A small image denoising model, trained from scratch.
Data: trained on histories of elementary cellular automata, time running down, 295000 training examples, 12.3 epochs.
Rows from block 6 of a small image denoising model, named by matrix and row number. Rows with one number belong to one channel. Each number is 128 + 32 x the weight over its row's rms, rounded and kept within 0 to 255. All counts start at 0.
Before each channel's rows are labels from the 100 images, of 14976, where the channel reaches its highest value: "responds to" is what is common among them; "colour at peak" is the nearest of a few named colours to the mean colour under the peak. Only what is clearly more common there than usual is listed. The data: histories of elementary cellular automata, time running down. In brackets: how many of the 100.
# convs0: first 3x3 conv (model.blocks.6.convs.0.weight, 48x48x3x3, each kernel summed), inputs 0-47
# convs1: second 3x3 conv (model.blocks.6.convs.1.weight, 48x48x3x3, transposed, each kernel summed), outputs 0-47

responds to: 001 turns on (95)
colour at peak: white (64)
convs0.21 [100 157 184  82 163 123 129  85 137 150 133  68 120 156 108 194  95 103 191 124  98 132 112  82  78 102 134 132  89 150 131 152  91  70 102 173 131 129 146 113 122  84 177 142 138 156 124 163]
convs1.21 [ 59  95 169  83 103  99 105 120 156 122 149 101 151 148  77 154 166 112 188 140 130 122 135 131 121 100 164 124 160  55  99 145 102  60 130 102 111 156 144 157 137 117 160 149  89 189 152 154]

responds to: 111 turns on (100); 001 turns on (77)
colour at peak: black (98)
convs0.33 [ 98 130 167  91 151 146 128  81 159 146 108  89 132 156 109 235  98  94 155  74 114 126 158 120 116 125 118 127 124 117 150 189  97 107  74 140 133 126 150 121  57 109 184 132 157 143 147 136]
convs1.33 [ 55 171 144 135 105 124 122  69 117 168 135 112 158 187 145 134  61 113 137 136 169 183 176  98 133  93 126 206 114 117 145 114 109  62 148 154 111 138 122 141 127  97 102 151 114 153 144 147]

responds to: 001 turns on (92); large cells (83)
colour at peak: black (92)
convs0.29 [166 155 194  95 160 130 110  50 144 109 121 105 137 159  98 133  75 119 179 152  91  74 128 116  52  92 179 136 130 161 144 120 138 130 138 104 172 149  96  75 118 106 138 126 148 130 131 165]
convs1.29 [198 116 120  88  87 120  98 144 139 173 103 187 114 107 136 123 112 125 153 159 164 136 125 123 188 193  65 103 120 160 145 141 170 149 135 157 113 145 190 172 143 158 128  78 133 153  96 147]

responds to: 101 turns on (97); 001 turns on (85)
colour at peak: black (87)
convs0.37 [114  80 110 144 138 123 101  89 173 149 111 202 120 209  76 128 127 125 154 140 165 194 132 101 121 122  83 134 121 143  61 128 174 125 123 165 123 139 139 134  99 134 164 103 150 151  92  74]
convs1.37 [132 122 189 121  80 129 126 162 133  64 138 139 119 106 185 148 115 123  92 157 125 109  91 137 162 164 143 124 173 161 185 175  99 200 149 175 160 106 157  86 148 152 177 118 167 118 128 126]

responds to: 000 turns on (83); 011 turns on (82)
colour at peak: white (80)
convs0.25 [ 76  99 125  90 118 103  87 221 125 183 155 120 145 137 101 124 169 110  71 100 108 168 171  79 166 101 148 126 127 145 123 117 119  87 113 126 141 159 191 122 146 121  83 143 121  98 126 176]
convs1.25 [147 124 106 162 151 146 156  35 120  53 144 150  77  95 167 100 119 144 134 135 129  94  95 156  75 168 126 114 178 163  74 112 111 145 126 123  72  77 123 155 132 133 140 100 148 153 143 114]

responds to: 100 turns on (98); 011 turns on (96)
colour at peak: white (55)
convs0.2 [154 125 135 134 144 128 112 154 100 134 150  90 165 179  30  64 144 193 104 107  81 142 130  80 134 156  83 144 172 163 150 146 118 139 137 128 172  82 160 159 105 117 137 128 120 114  97 163]
convs1.2 [ 98 137 118 112  97 119 112 136 161 129 119 131 121 101  71  55 137 116 124 115  92 106 171 153 133  73  97 122 173  94 113 167  99 140 126 170  96 150 139 128 162 148  92 139 141 218 180 190]

responds to: 000 turns on (100); rule: rule 103 (30); rule: rule 25 (27)
colour at peak: black (99)
convs0.20 [ 92 142 128 109 172 139 120 136 145 142 135 137 147  69 163  61 151 121 145 126  74 134 163 122 118 191 138  91 129 147 183 172 123 126 124 117 129 129 170 187  54 132 132  96 129  74  94  74]
convs1.20 [165 135 100 175 112 118 118 147 122 122 108 158 139 129 122 164 140 122  96 138 164 114 128 177 139 171 143  74  85 187 149 123 146 251 144  76 129 131 124 109  90 148 129 136  89 163  95 109]

responds to: 101 turns on (100); 100 turns on (85)
colour at peak: black (100)
convs0.32 [120 188 135 111 148 141 139 102  60 101 127 164 101  94 126 158  90  95  99 109 147  74 114  86 170 128 132 105 166 146 126 130 103 136 156 216 128 207 105 110  94 116 133 140 144 104 168  97]
convs1.32 [ 88  97 129 125 100 145 128  94 132  86  99 104 154 116 114 116 137 119 103 115 148  96 153 124  16 149 108  80 111 134 108 127  85 120  95 103 104  15 134 131 116 153 102  94 117 136 130 157]

responds to: 110 turns on (99); 001 turns on (86)
colour at peak: black (93)
convs0.23 [174 142 180  91 132  80 120 138 132 132 138 177 145 145 137  66 135 136 152 123 153 136 100  96  85 165  87 104  78  77 119 140 175 119 158  83 152 140 151  98 160 124 165  78 128  49 102 133]
convs1.23 [165 105 100 133 154  92 121  47 123 154 119 105  72 100 112 129 162 125 116 124 146 145 128 123 202 149 108 114 217 101 148  77 163  58 170 154 147 157 104 140 145 127 126 137 140 133  95 140]

responds to: 100 turns on (96); 011 turns on (96)
colour at peak: black (100)
convs0.22 [131  96 106 134 113 180 100  97  98 130 120 128 169 115 125 161 107 126  74 126 151 139 138 138 166  92  99 143  98 136 154 108 143 240 167  96  87 181 112 168  53 148 161 134 118 134 128 130]
convs1.22 [113 106 122 195 115 148 127 115 150 151 115  97 108 138 194 159 125  94 131 122  76 130 116 108  92 130 184  98 169 101 118 147 127  85  86 173 154  44 119 144 102 132  78 146 147 102 130  63]

responds to: 000 turns on (94); large cells (91)
colour at peak: black (96)
convs0.9 [149 140 137 122  85 138  98  81 150 153 117 136  99 121 174 179 133  86 119 146 180 133 146 140  73 176 131 135  89 110 135 143 129  16 124 127 167 197 120 121 139 111 139 156 128 110 107  77]
convs1.9 [114 116  92 182 138 117 127  67 164  91 192 140 133 132 127 121  86 164 101 152 158 101  67 140  76 107 176 141 190 140  78  92 126 111 128 113  64 117 112 158  96 126 127 155 167 153 148 148]

responds to: 110 turns on (82); 101 turns on (81)
colour at peak: white (66)
convs0.15 [129 102 170 146 167  92 160 154  98 164 159 139 127  98 147 149 119 136  20  67 108 161  82 123 126 139 115 121  88 141 151 110 145 147 134 106 128 125 154 164 146 132 111 105  99 208 123  69]
convs1.15 [161 124 135 166 190 168 131 157 120 142 126 100  90 175 136 130 139 149 205 153 100 129 131 161 161 110 106  98 123 190 141 108  94 200 151  97 134 138 124  99 114 124 159 121 163  38 114 127]

responds to: large cells (92)
colour at peak: white (61)
convs0.10 [117 102  63  70  79  94 139 145 146 103  91 144 146 112 111  79 120 112 143  86 192 141 108 181 146 147 145 166 137 138 104 118 102 111 186 170 125 133 182 144 134 148 141 175 165 120  63 119]
convs1.10 [142 209 154 159 146 159 173 141  90 151 159 100 151 139 121 106 162 155 184 114  81 134 133 129 115  52  95 116 131 135 143 147 161 117 113  76  91 117 133 137 132  77  58  88 136 119 160  95]

responds to: 000 turns on (92); 001 turns on (75)
colour at peak: white (54)
convs0.28 [176 140 117 157 148 118 145 124 121  91 116 123 126  97 176 114  95 116 184 117  64  72 128 110  83 146 119  99 150 162 190 180 126 111  80 133 193  57 124  91 141 136 140  87 156 133 127 149]
convs1.28 [208 144 146 108 143 145 134 139  92  81 115 148  96 113 168 172 132 108 103 122 146  67  70 156 121 156 106 101 152 148 110 117 164 188  92  86 155 107 106 110 167 145 186  92 135  97 104  90]

responds to: 010 turns on (77)
colour at peak: white (45)
convs0.24 [173 150 102 118 117 106  99 103 119 161 138 156 158 173  62 135 129 142 100  84  82 192 149 160 149 157 105 108 119 169 121 149 148 120 129  70 129 118 161 190  96 150 182 122  80 155  99 173]
convs1.24 [159 115 136  38 212 101  77 130 153 147 107  85 141 127 133 143 125 177 110 203 143 103 129  70 117 153 114 113 136 136 118  78 129 131  81 145 161 139 130 115 118 120  70 134 155 137 113 100]